A small autoregressive pixel model, trained from scratch.
Model: 4.03M parameters, 16-pixel images, arch transformer_decoder, width 256, layers 6, norm rmsnorm, activation silu.
Data: trained on seven-segment displays showing three digits, 195000 training examples, 14.6 epochs.
Rows from block 2 of a small autoregressive pixel model, named by matrix and row number. Rows with one number belong to one neuron. Each number is 128 + 24 x the weight over its row's rms, rounded and kept within 0 to 255. All counts start at 0.
After each neuron's rows are labels from the 100 images, of 14976, where the neuron reaches its highest value: "strongest on" is what is common among them. Only what is clearly more common there than usual is listed. The data: seven-segment displays showing three digits.
# fc1: MLP up (model.blocks.2.mlp.fc1.weight, 768x256), inputs 156-207
# fc2: MLP down (model.blocks.2.mlp.fc2.weight, 256x768, transposed), outputs 156-207

fc1.251 [134 135 135 137 131  91 102 120 163 110 154  99 145 160 161 113 141 121 161 159 128 118 120 114 104 189 128 148 138 136 147 112  77 148 159 106 101 142 113  97 116 175 146 115 135 155 117 101 121 127 135 157]
fc2.251 [100 128 110 157 140 123 106 132 114 123 118 183 153 128 154 164 159 124 135 139 114 129 161 129 143 144 100 191  81 129 149 120  93 114 112 123  96  92 104 119 120 107 110 104  99 130 160 113 126 137 183 121]
strongest on: the digit 2; first digit: 2; second digit: 2

fc1.745 [ 84 152 101 141 175 124 137 168 130 126 106  95 116 115 150 168 113 143 154 129 113 132 181 124 107 130 179 145  86 141 115 103 104 170 135 120 133 122 159 111  95 118  93 120 115  95 180 138 120 121 115 174]
fc2.745 [136 130 149 137 126 133 139 119 161 107  83 123 102 148 179 129 148  85  84  99  85 127  93 128 126  66 121  76 106  91 125 133 141 140 115 174 142 124  88 128 119 151  76 142 121 115 103  89 133  77 110 122]
strongest on: third digit: 4

fc1.99 [ 60 164 112 131 139 129 122 100 119 119 143 119 154  98 153 137 139 111 111 114 126 123 156  87 115 134 135 186 138 159 142 124 114 144 166 153 113 128 139 131 146 155 144 117 160 162 179 130 102 170 171 163]
fc2.99 [153 140 159 125  92 154 110 109 164 134 100 113 145 149 143 126 132 104 163 129 152  97 128  89 112 106 112 128 143 100  84 162 131 102 135 110 143 161 113 116 112 119 128 140 107 128 163 113 111  91 114 113]
strongest on: first digit: 8

fc1.234 [147 161 108 165 124 132 118 136 145 107 136 125 146 160 120 128 130 137 136 135 113 141 152 155 130 167 136  97 133 146 148 110 122 152 122 106 130  82 113  98  90 149 125 104 136  75 133 176 124 168 144 157]
fc2.234 [137 129 162 113 149 111 129 131 159 132 122 138 138 117 134 107 105 132 143 127  91 140 152 114  98  75 167 197 109 155 114 174 142  98 104 121 146 128 120 156 141  98 113 144 152 178 143 122 132 132  93 121]
strongest on: the digit 3; third digit: 3

fc1.182 [127 148 130 114 127 156  93 125 124 157  92 113 160 167 125 128  92 142 124 161 108 122 145 155  87 105 147 160 137  89 183 124 165 175 133 174 121  89 118 126 150 130 133 150 113 174 141  97 153 161 125 159]
fc2.182 [149 129 152 137 131 108 154 165 154 105 116  71 136  91 129  96 125 133 137 133 121 152 132 115 125  77 125 129  97 164 103 118 109 105  70  78 109 160 130 143 105 101 125 105 129 135 107 105  98 106 142 122]
strongest on: amber glow

fc1.695 [107  95 128 146 151  74 137 144 121 105 126 104 161 100 130 103 141 154 110 137 122 129 181 129 123 121 130 114 122 111  93 107 135 112 161 128 115 184 149 146 109 158 140 107 131 174 138 140  91 114 113 131]
fc2.695 [157 125 106 115 112 107 139 148 132 125 157 105 122 133 133 101 130  82 142  79 159 100 131 121 118 123 129 133 127 133 131 146 122 139 103 128 177 125 137 142 142  82 149 123 108  90  97 105  94 138 139 125]
strongest on: the digit 4; third digit: 4; second digit: 4

fc1.604 [162 124 171 102 111 195 153 126 158 103 121 158 121 147 157 106 114 126 114 123 118 122 118 130  97 148 133  97 145 127 112 111 125 110 173 115 131 134  81 118  84 128 107 152 118 147 114 137 146 100 115  90]
fc2.604 [114  65 116 182 156  97 125 110  97 140 138 114 140 130 128 140 146 125 142 127 126 164 161 112 127 135 121 169 100 123  95 125 134 153 108 124 112 128 161 133 192 119 170 109  67 115 153 120  91 137 131 181]
strongest on: first digit: 4

fc1.636 [ 92 126 116 111 135  82 134 131  91 114 107 117 167 119 120 114 157 131 104 133 146 142 139 122 125 139 118 102  97 151 157 133 165 113 112 118 108 100 126 169 155 152 114  92  90 142 136 119 130 128 136  90]
fc2.636 [113 133 123 147 105 143 118  70 153 117 121 173 107 124 141 142 144 162  66 167 121 120 157 137 115 120 106 115 207 147  87 136  83 141 161 154 117 139 125 128  77 140 131 163 125 105 131 119 135 129 125 147]
strongest on: third digit: 5

fc1.81 [115 130 125  96 123 127 142 125 101 103 127  99  69 174 105 156 145 119 143  66 129 130 127 153 137 110 139 157 109 166 152  81 128 152 108 119 119 133 117 122 125 112 117 135  99 153 117 134 146  84 143 158]
fc2.81 [112 159 140 126 111 115 126 115 144 121 150 153 202 119 120 109 116 136 112 154 145 153 110 124 100 112 138 101 120 130  91 147 122 133 127 157 145 159 146 116 161 127 116 128 148  86 169 146  98 157 110 134]
strongest on: the digit 2; second digit: 2; first digit: 2

fc1.488 [158 134 122  90 145  99 153 101 115 149 127 147 103 142 121 167 104 142 158 113  95 121 134 103 125 117 104  80 142 161 112 106 132 138 144  93  95 121 114 153 151 119  93 109 126 137  95 157 133  59 142 102]
fc2.488 [147  98 156 162 158  92  97 106 169 143 113 129 105 130 131  96 104 146 105 129 123 136 133 137 171 136 115 144 141 118 138 156  73 128 112 113 124 119  99 135 118 115 169 146 122 133 107 149  98 173  89 145]
strongest on: third digit: 5; third digit: 9; third digit: 3

fc1.147 [ 84  93 118 118 101 139 138 110 160 105 110 123 164 138 132 133 179 182 122  73 127 130 143 116  86 117 125 111 115 142 117 126 100 158 120 151 105 112 169 135 125 163 127  97 122 122 154 144  86 154  92 133]
fc2.147 [118 141  88 104 130 107 104 147 136 138 111 127 151 135 148 124 123 147 162 119 116 132 104 171 134  82 139 106 159 139 155 143 153 115 184 109 103 121 139 145 110 105 125 119  90 170 104 156 158 138 157 128]
strongest on: the digit 2; third digit: 2; first digit: 2

fc1.76 [137 153 109 132 158 167 141  98 130 119 127  92 181 147 110 120 144 121  98 122 127 134 130 105 133 146 143 143 154 106 107 154 101 133 142 129 128 192 138 124 105 139 164 154 150 156 140 175 122 121 152 103]
fc2.76 [104 153 159  86 103 115 108 150 141 116  96 142 139 162 181 121 136 166 143 114 123 135 123 124 113 140 161 122 141 115 161 112 131 108 115 177 132 104 132  85 119  91  98 172 161 123 106  92 146 144 127 192]
strongest on: white glow; second digit: 6

fc1.153 [123 191  97 136 168 130 119 100 128  82 119 109  97 186  99 114 164 143 163 160 176 126  74 105 140 118 124  85 108 148 113 103 128 159 138  99 122 125 128 133  98 146 135 104 140 143 101 117 139 114 145 117]
fc2.153 [114  77 131 124 121 133 121  98 112 105 120 141 140 126 140 112 129 130 126  96 166 142 162 142 110 112 158 153 103  92 141 120 118 121 123  77 131 118 136 111 122  90 149 155 126 145 133 167 182 123 154 133]
strongest on: amber glow; second digit: 6

fc1.349 [ 97 141 137 188 145 161 121 144 173 155 102 133 133 136 130 185 120 147 187 146 131 106 150  92 115 123 158 136 131 104 152  92 125 121 124 133 156 136 125 131 163 128  89 119  94 141 132 138 121 110 127 134]
fc2.349 [188 117 117 129 106 161 126  97 140 139 123 119 140 161 159 139 130 116 162 144 123 144  81 154 124 153 102 116 131 112 123 130 134 163 146 143 104 146 129 139 104 138 150 131 136 112  90 121 108 132 106 136]
strongest on: blue glow; first digit: 8

fc1.61 [140 120 141 146 130 100 143 134 163 121 133 115 160  84  78 124 132 143 118 102 140 194 108 122 158 134 107 156 119 126 101 122 129 116 118 126 109 133 142 119 121 107 156 156 126 173  86 160 116 119 116 131]
fc2.61 [114 123 130 106 126 140 106 115  87 118  91 140 134 171 133 155 110 112 140  99 121 123 116 136 134 140 123 136 106 151 145 131 124 146 142 132 115 123 159 114 145 121 138 129 145 121 121  51 126 111 166 146]
strongest on: third digit: 4

fc1.112 [ 95 173 137 120  95 136 144 138 140 118 147 108 120 114 127 144 141 146 181 150 128 103 164 167 137  80 151 157 121  95 111 125  87  92 123 137 101 144 132 111 112 152 158 106 106 116 175  93 152 155 156 125]
fc2.112 [136  83 146 125 128 159  74 125 158 122 128 146 103 129 104 126 100  99 127 109 152 101 111  75 106 108 128 124 118 125 148 148 136 140 161 127 141 113 109 107 158 158 154 148 155 160 135 133 108  96  80 106]
strongest on: third digit: 0

fc1.522 [155 122 114  90  84 140 189 170 132 132  75 105 123 122 161 179 122  99 122 173 126  99 132 127 146 157 134 111 140 125 107 141 107 123 149 108 117 129 173  78 161 126 131 128 131 154 126 130 129 123 174 108]
fc2.522 [ 96 136 136 146 157 139  69  85 116 118 141 156 134 123  76  87 119 149 101  89 137 132 146  89  99 106 106 164 135 104 162 118 139 117 128 180 158 129  98 154 116 134  73 117 147 113 146 137 134 128 112 140]
strongest on: third digit: 4

fc1.712 [121 104 150 119 141 125 119 130 126  69  86 124 141 183 160 138 125 167  93 148 152 136 145 105 126 154 139 122  92 135 140 127 115 111 138 101 154 113  96  70  97 165 150 142 151 164 145 131 162 111 157 117]
fc2.712 [ 96 146  96 138 106 114  91 154 129 168  59 165 138  99 144 129 152 155  99 132 136 119 136 111 156 124 141 131 141 116 114 121 160 118 128 151 123  99 156 151 194 152  96 143 147 122 146 144 109 128 122 184]
strongest on: the digit 4; second digit: 4; first digit: 4; third digit: 4

fc1.686 [ 91 141 121 153 149 128 101 122 148 122  96 129  98 154 136  99 110 160 119 119 170 140 144 121 124  91 105 132 124 109 125 143 145  69 149 111  91 157 139 154 100 171 144 101 152 110 130 127 133 112 118 145]
fc2.686 [137  96 192 156 117 121 173 124 107 148 130 161  86 132 124 148 148 178 131 140 106 135 113 141 124 133 156 135 172  92 186 123 124 142 136 179 116 108 131 138 168  89 131 122 135 134 128 147 124 144 105 151]
strongest on: the digit 3; second digit: 3; third digit: 3; first digit: 3

fc1.554 [137  97 147 143 110 133 105 107 116 116 118 144 146 168 117 135 158 147 152 114 124 140  91 149 108 177 161  81 114 154 127  97 127 122 110 129 105 112 107  93  98 159 126  95 145  78 133 141  75  93 139 135]
fc2.554 [110 138 106 108 122 122 140 110 121 155 156  82 110 116 139 132 122 141  98  92 145 142 115 133 136 113 125 130 147 115 109 108 112 148 151 156 157 159 154 140 127 118 125 172 137 146 138 155 129 147 159 126]
strongest on: third digit: 3

fc1.651 [154 125 122 149  56 141 162 135 149 148 125  82 158 120 125 101 177 105 184 134 134 122 160 140  55 155 129 177 119 112 138 110 123 112 114 144 115 124 172 118 114 154 101 101 110 150  96 163 159  95 122 117]
fc2.651 [109 113 166 105 177 146 100 143 132 139 183 179 106 166 140 141 100 155  97 157 102 139 109 111 123 129 124 112 135 121 119 135 140 178  88  99 141 131 117 111 111 156 125 132 128 139 138 117 108 102 118 109]
strongest on: the digit 2; dark on pale; first digit: 2

fc1.383 [158 159 118  85 173 139 118 106 124 163 137 140  96 128 147 114  97 100 124  97 130 122 148 168 128 125  92 114 103 147 110 104 114 103 118 127 133  77  95 139  76 146 138 115 149 162 124 182 104 100 169 139]
fc2.383 [150 119 118 136 132 101  70 152 136 109 102 192 106 147 179 128 131 124 124  88 171  89 143 114 103  85 140 117 148 118 124 108  91 117 139 133 128 123 130 132 183 140 127 126 167 115  98 129 127 116 113 139]
strongest on: the digit 9; second digit: 9

fc1.103 [127 152 159 132 130  88 171 137 144 132 150 129 119  95 128  72 138 135 121 122 115 144 162 133 146 124 115 172 173 101 141 126 116 114 109 126  93 147 102  95 142 113 140 187 132 104 141  54 114 127 137 122]
fc2.103 [149 143 118 119  98 129 118 127  76 128  83 132 171 159 134 137 128 120 129 108 130  93 107 114 126 133 100  65  93 141 149 107 130 134 153 121 162  52 154 166 131 114 120  99 118 151 104 151 119 131 113 126]
strongest on: the digit 4; first digit: 4; second digit: 4; third digit: 4

fc1.92 [141 166 130 114 125 108 100 166  89 131 100 108 121 143 101 146 129 106 115 105 113 148  97 126 134 136 158 117 118  72 134 139  64 146 160  96 109 121 133 123 138 121 113 136 142 122 132 122 133 144 140 194]
fc2.92 [118  84 130 133 160 167 146  98 122 139 127 119 134 137 117 133 121 157 104 131 157 114 135 126 148 110 147 135 188 131 138  97 184 134 121 145 142 165 151 129 150 130 189 138 123 123 147 123 192 130 107 139]
strongest on: decimal point

fc1.717 [174 140 128  97 118 164 162 181 109 105 114 111 116 149  88 158 157 146 170 126 144 146 143 107 130 109 123 135 129 129 121  84  99 127 140 137 115 150 111 118 131 119 151 125 109 149 132 117  57 154 107 172]
fc2.717 [119 108 134 147 120 113 115 131 166 112 138 126 119 111 145  94  66  69  96 127  77 128 100 113 126 125 116 102 124 146 114 141  96 149 149 141 153 152 154 124 120 133 113 145 115  86 134 121 142 124 128  78]
strongest on: the digit 2; third digit: 2; first digit: 2; second digit: 2

fc1.767 [145 128 131 138 137 156 134 116 121  91 128 131 123 110 171 138 162 123 142  98 128  68 102  88 119 114 144 132 156  82 131  82  64 131 105 127 131 141 154 118 141 103 106 148  79 114 125 172 132 160 119 133]
fc2.767 [116  81 133 145 138  94 132 119 151 129 116 145 179 147 116 155 108 118 128 165  96 126 110 164 155 152 115 128 124 160  92 144 147 114 136 170 165 121 102  97 103 132 113 101 123 139 127 109 104 127 126 133]
strongest on: blue glow

fc1.740 [139 133 136 104 111 128 125 147 142 102 125 167 107 167 134 109 132 138 143 155 164 146 117 163 141 118 132 116 155 124 130 128 105 125 138 112 132 189 153 147 119  98 129 161 107 148 149  98  74 117  99  96]
fc2.740 [135 121  85 142 134 129 110 135 148 126 150 130 134  72 158 132 172 148 103 120 139 116 174 130 141 150 138 125 155 110 146 100 143 116 113 122 120 127  96 125  95 134 138 140 132 125  95 128 146 132 119 170]
strongest on: the digit 4; first digit: 4; white glow; third digit: 4

fc1.351 [ 99 179 111 137  95 111 138 141 149 100 124 134 156 156 149  93 163 101 129 130 150 124 133  61 155 138 116 116 126 130 101 117 183 103 147 124 133 176 109 139  96 123 122 115 147 102 128  95 132  99 167 129]
fc2.351 [173 105 109 102 173 120 167 142 125 145  81 115 126  94 109 167 139 124 129 133 140 161 126 183 111  96 112 124 117 115 166 115  97 161 102 151 113  94 148 127 137 117 161  98  88 149 155 147 121 165 111 122]
strongest on: glare; dark on pale

fc1.379 [135 135 135 118 150 130 179 134  92 115 121  97 115  85 104 147  94 141 137 149 162 132 116 123 148  74 146 166 139 203 157 105 115 154 119  98 116 122 141 117 131 150 135 127 133 123  89 145 114 143 131 122]
fc2.379 [142  98 102 150  71 138 170  90 108  96 136 127 132 114 116 154 134 142 145 143 114 138 112 125 106 111 182 106 152 110 125  68 133 115 142 133 117  82 125 173 101 104  99 142 103 112 128 158 146 125 144 116]
strongest on: glare; dark on pale

fc1.684 [136 123 103  89 108 134 110 195 111 142  64 129 125 144 142 125 123 113 100  97 155 134 155 126 137 142 142 118 136 149  99 128 128 184 122 114 112 153 132 121 126  92 144 124 114 116 111 129 107 142 146 147]
fc2.684 [114 114 162 109  94 112 162 130 165 129 137 140  97 132 146 131 138 134 142 138 167 162 169 130 143 123 137 148 134 147 128 123  89 101 131 107 119 108 170 137 126 134 152 158 108 136 107 151 115 138 136 129]
strongest on: glare

fc1.739 [108 151 140 147 149 164 140 109 145  89 108 114 149 146  90 141 141 142 156 159  96 105 153 162 151  86 142 142 126  98 102 173 143 133 129 157  96 145 130 162 163 122 133 126 131 166 132 100 128  92 151 112]
fc2.739 [172  78 127 128 141 140 172  97 164 115 118 108 144 129 120  94 143 123 124 112  95 141 122  85 120 133 140  90 155 126 151 125 152 169 122  97  88 126 156 130 151 123 154 148 143 144 116 135 172 101 114 148]
strongest on: decimal point

fc1.566 [100 209  90 104 148 149 113 146 140 104 144 147 147 128 154 155 120 120 143 183 117 112 129 125 138 103 126 147 125 172 131 192  83  95 132 152 106 165  85 118 127  61 123 115 134 127 148 120 114 168 140 158]
fc2.566 [135  95 146 147 147 118 163 110 116 126 103 141 114 155 125 119 100 157 111  89 143 116 165 159 121 141 109 129 117 112 117  82 186 169 102 121 132 114 152 126 112 180 141 124 133 121 120 148 166  68 127  94]
strongest on: dark on pale

fc1.356 [102 164 107 124 139 128  85 128 177 125 125 110 138 144 130 119 132  86 119 114 125  89 120 110 108 152 122 111  83 122 125 145 153  97 131 147 128 173 100 114 111 139 151  98 179 122 140 103 155 119 139 102]
fc2.356 [131  77 118 168 114 130 180 110  79 130 138 122 113  94 138 142 107 179 141 134 135 174 116 139 120  89 173 127 179 118 130 106  97 163 130  85 131 105 141 155 131 122 112 125  77 131 114 140 112 126 118 139]
strongest on: glare; dark on pale

fc1.528 [ 97 133 153  97 128 109 126 148 104 132 177  92 120  94 148 135 170 128 117 108 125 130 116  83 131 166 146 132 153 151 138 116  98  75 126 138 109 136 139 130 128 127 114 124 132 108 138  72 117 146  84  95]
fc2.528 [117 142 135 153  95 105 121  95 121 108 105 122 144 159  94  87  94 147 134 157 131  93 156 152 119  75 103 164 108 112  99 144 134 122 100 130 147 110 166 137 153 119 163 137 112 150  95 130 103  97 155 136]
strongest on: white glow

fc1.414 [163 120 128 103 132 121 164 123 132 152  90  80 142  91 140 112 116 102  83 138 113 133 113 134  75 119 151  65 122 163 113 152 136 124 147 148 159 131 132 116 113 156 126 160 133 133 119 148 124  89 174 165]
fc2.414 [ 95 109 141 133 103 131 113 120 146  80 128 152 110 113 118 143  88 161 160 114 133 129 151  99 174 140 172 173 121  89 102 104 104  94  94 122 144 115 116  87 117 132 122  54 111 155 136 106 108 133 162 101]
strongest on: third digit: 5; first digit: 5

fc1.320 [ 85 144 127 121 115 137  89  73  84  88 144 152 135 174 161 157 119 148 121 132 103 123 132 162 173 123 138 142 120 139 180 138 116 149 133  91 102 140 133 127 100 153 124  91 139 121 172 113 158 160 151 131]
fc2.320 [153 112 183 122 154 124 175 168 166 180 129 101 146 119 109 133 149 108 134 121 128 171 126 106 117 130 108 140 110 107 112 125  81 120 113 142 143 120 129 135 135  99 111 119  90 136  96 144 103 106 112 138]
strongest on: the digit 1; third digit: 1; second digit: 1

fc1.585 [124 182 144 141 132 124 150 132 112 141 117 114 123 118 170 124 141 128 163 151  91 128  69 124  64 162  91 144  89 138 133 140 101 121 129 152 103 159 136 128 120 157 111 162 122  99 130  98 130  66 160 133]
fc2.585 [117 151 108 167 117 122  80 146 132  91 128 108 127 101 160 123  77 142 131 137 126 119 122  79 173 114 155 125  90 157  83 115  91 126 136 151 144  99  99 127 140 146 120 156 176 112 121 140 133 163 133  93]
strongest on: amber glow; first digit: 4

fc1.521 [150 154 116 135 146 142 182 144 122 146 137  88 131 135 140 122  95 113  76 122 147 154 107 138 161  56 148 131 154 165 144 130 134 117 147 102 127 121 115 155  97 156 116 140 116 135 105 129 180 140 116 148]
fc2.521 [122 125 147 118 125 172 151 109 128 115 109 108 135 139 130 120 133 175 107 153  83 142 132 154  98 154 110  95 103 103  89 121  87 155 131 126 139 104 123 122 143 127 116 119  99 150 133 105  99 109 133 112]
strongest on: glare; dark on pale

fc1.411 [144 100 123 121 120 140 142 114 127 117 101 133 161 134 162 119 111 125  59 121 122 138 132 148 127 121 136 132 103 120 121  97 114 147  89 118 148  97 118 116  94 183 118 123 124 130 125 170 150 120 141 154]
fc2.411 [114 129 101 138 127 126 143  89 122 149 123 141 151 122 106 161 137 145  97 146 109 132 147 149  67 151 162 119 130 143  95 114 103 152 146 143 120 124 124 119 138 139 121 128 114 189 121 121 115  90 176 161]
strongest on: the digit 1; second digit: 1; third digit: 1

fc1.766 [149 157 100 125 137 127 148 147 162 134  91 170  92 190 134 129 158 139 118 105 146 119 176  92 157 124 175 159  97  97 108 144 147 169 128 101 118 133 137 127 152 117 145 141 126 124 166 114 174 145 123 145]
fc2.766 [ 78 142  95 133 143 157  86 106 139 146 123 135 132 119 114 148  99 109 152 144 129 145 133 175 143 144 122  99 122 165 152 124 100 117 116 125 121 117  92  94  53 140 120 138 123 131  87 139 109 132 151 118]
strongest on: the digit 2; second digit: 2; first digit: 2

fc1.227 [123 162 129 112 113 102 132 143 100 147 122 121 139 181 166 196 138 133 131 108 148 116 163 156 119 118 157 132 114 135 162 130 148 148 115 127 104 150 124 163 132 117 137 121  96 115 129  83  69 116 176 114]
fc2.227 [141 103 143 150 153 141 125 157 158 116 149 141 143  73  72 113 103 132  73 163 101 197 104 110 142 125 120 107 150 131 108  90 160 107 126 128 120 157 133 112 139 137 121 152 145 137 141 129 131 125  95 104]
strongest on: first digit: 8

fc1.399 [136 117 139  98 145 178 122 147 144 115 127 108  74 143 154 192 146 131 130  87 128  89 149 114 172 125  88 155 108 127 117 142  94 111 113 110 148 131  91 109  84 139 113 101 153 111 140 181  79 120 122 144]
fc2.399 [ 91 130 129 136 133 152 138  92  67 140 107 150 154 138 147 109 182 122 148 132 175 105 146 139 113 136 139 142 128 148 140 117 137 142 116 116 142 115 179 116 153 128 172  87 130 141 127 109 109 126 146 199]
strongest on: first digit: 4

fc1.436 [127 128 121 127 131 136 151 105 116 133 158 121 135 121 117 138 128 165 144 119 126 159 168  99 151 157 131 105 130 151 133 187 122 131 155  93 146 108 107 102 138 103 110 110 159 152  97 129 119 150 148 113]
fc2.436 [101 103 130 171 128 142 127 127 134 131 117 106  91 169 143 117  95  96  88 136 114 127  94 159 128 134 105 161 141 113 134 100 151 141 117 143 125 121 132 158  77 134 105 129 127 100 138 143 144 107 132 147]
strongest on: the digit 1; third digit: 1

fc1.645 [ 80 106 132 109 107 105  98 149 135 170 118 135 174 144  74 124 102 134 121 133 108 122 120 134 138 135 154 155 131 122 129 136 143 136 139  98 125 139 139 142 154  70 129 149 139 131 141 133 125 133 140 170]
fc2.645 [163 147  86 117 171 117 191  81 132 127 134 126  83 119 146  94 126 127 124 139 161 124 108  84 140 148 141 113 153 129 145 128 119 112 117 169 118 151 129 137 130 164 117 124 130 130 104 169 161 151 100 100]
strongest on: decimal point

fc1.623 [107 127 139 116 154 130 140 169 140 138 107 101 102 122 143 136 164 166 113 138 113 153 151 122 126 128 118 139 116 113 120 162 119 118  78 128 105 128 123 137 127  96 104 161 161 127 128 154 128 155 132 166]
fc2.623 [115 130  87 116 152 158 130 128 180 133 132 119 100 132 113 120  94  65  76 132 145 113  99 139 134 110 118 130 116 132 143 156 170 148 141 145 171 159  89 119 138 104  92 150 131  99 145 103 153 136  95 120]
strongest on: decimal point; third digit: 5

fc1.32 [157  98 164 112 124 109 100 140 107 115 125 127 149  83 139  83 142 146 126 110 134  89 118 109 116 133 116 103 148 125 154 149  96 126 166 107 113 154 159 134 147 129 168 129 120 155 158 131  86 104 157  95]
fc2.32 [103 162 128 150 150 110 156 128 125 131 119 143  93 162 127 147 111  97 118 120 118 152 110 118  99 134 163 115  65 122 111 137 149 145 125 130 170 152  64 135 107 114  56 164  94 128 130 141 165 151  80 149]
strongest on: dark on pale

fc1.372 [109 105 160 123 134 113 121 126 139 105 136 133 124 151 164 109 105 128  85 109 137 109 124 109 120 154 126 129 141 105 159 108 137 132 117 122 131 143  90 128  70 107 135 111 106 122 115 117 126  96 136 122]
fc2.372 [ 84 129 140 134 159 150 119 163 144 172 122 113 131 123 179 107  99 154 150 139 116 134  80 101 154 124  84 117 147 140 167 121 116 110 104 121  83 125  94 124 134 124 131  91 142  85 171 144 130 131 136 115]
strongest on: the digit 2; second digit: 2; third digit: 2

fc1.659 [138 154 145 136 157 142 106 151  83 116 152 110 107 172 134 161 129 121 113 115 116 170 117 142 117 139 141 127 133 148 173  99 115 133 123  92 111 138  93  88 114 142  95 123 113 117 107 127  93 109 140 108]
fc2.659 [125 139  86 136 127 116 186  83 141 136 150 102 108 125 139 127 120  83  94 108 115 124 119 141 169 120 128 102  87 151 165 149  51 131 156 129  93 144  75 142 158 138 111  79 131 116 131 177  84 124 134 115]
strongest on: the digit 3; first digit: 3

fc1.438 [127 115  86  91 143 149 170 145  86 133 114 118 119 125 130 127 109 173  84 146 162 150 142 118 127  82 131 134 163 151 116 109 107 161 127  67 126  77 131 153 122 145 124 129  99 105 129 150 116 159 136 145]
fc2.438 [133 133 133 133 137 134  91 144 169 124 126 166 189 146 135 171 174  74 149 122  92  83 161 129 117 163 125 131 135 117 134 132 143 156 124 136 135 165 143  94 128  95 144 103 152 170 173  88 131 116  82  88]
strongest on: glare; dark on pale

fc1.677 [147  81 124 136 131 155 154 166 121 156 113  95 129 147 130 123  73 156 137 176 164 150 124 146 154 117 157 159 123 125 149 132 122 146 143 116 128 121 107 101 150  99 117 144  92  96  99 119 160 118 105  90]
fc2.677 [ 74 165 159 134 140 111 132  86 132  80 104 117  92  51 150 149 130 125 151 134 135 116 150 148 152 109 153 167 137 124 100 113 142 101 160 116 136 106 139 127  86 141  96 137  98 129 118 173 138 127 133 176]
strongest on: glare

fc1.186 [111  97 105 108 115 127 129  94 180 159 136 124 134 122 135 157 118 144 117 149 128 205 152 109  80 108 159 156 139 136 145 122 133 139 115 107 117 136 106 145 160 131 123 131 152 140 155 167  86 124  90 106]
fc2.186 [148 116 101 134 173 116 112 150  62 115 164 119 162  97 133 124 116 138 149 120 108 112 138 122 155 147 141 123  95 162 134 161  95 117 122 130 125 128 109  79 110 130 124 157 102  95 145  61 133 140 139 114]
strongest on: dark on pale

fc1.563 [126 114 139 174 119 155 151 121 164 166 124 144  99 147 125 110 125 130  95  92 146 134 128 143 168 115 133  65 180 121 103 124 140 129 147 153 139 173 159 130 138 125 162 136 113 127 101 119 123 135 131 110]
fc2.563 [131 129 117 113 119 111 115 118  70 112 152 115 137 121 110 167 124 140 135 134 120  86 126 114  85 185 134 144 113 135 158 137 149 131 102 131 156 113 139 136 155 105  89 129 157 129 136 136 162  98 117 138]
strongest on: the digit 1; third digit: 1; second digit: 1

fc1.481 [144 107 114 116 143 162 143 114 118 133 115 138 140 106 167 165 134 154 155 152 114 103 100 113 142 140 152 125 106 118 177 138 111 130 121 122 121 126 102 114 121 146 100  72 105 126 122 137  91 117 159 126]
fc2.481 [138 166 109 141 109 104  89 148 147 120 124 127 107 142 110  92 102  56  68  75 123 139 135 123 116 108 117  96 132 132  72 134 134  90 136 110 135 128 155 135 135 114 150 150 135 133 166 101 125 150 123 113]
strongest on: the digit 1; third digit: 1; first digit: 1

fc1.718 [142 155 128 134 152 165 153 132 127 151 102 123 147 113 118 150 183 144 133 111 141 142 155 117  91 115 152 121 155 102 139 145 104 114 139 124 102 140 143 127 141  98 126 151 105 151 146 124 177 131 116 160]
fc2.718 [139 131 141 129 149 134  96  89 180 125 131 125 126 130 107 100 101 138 111 117 103 117 103 116 141 159  69 114 112 129 142 104 155 120 122 157 106 101 143 156 166 168 122 117 174 136 130 128 141 131 147 118]
strongest on: decimal point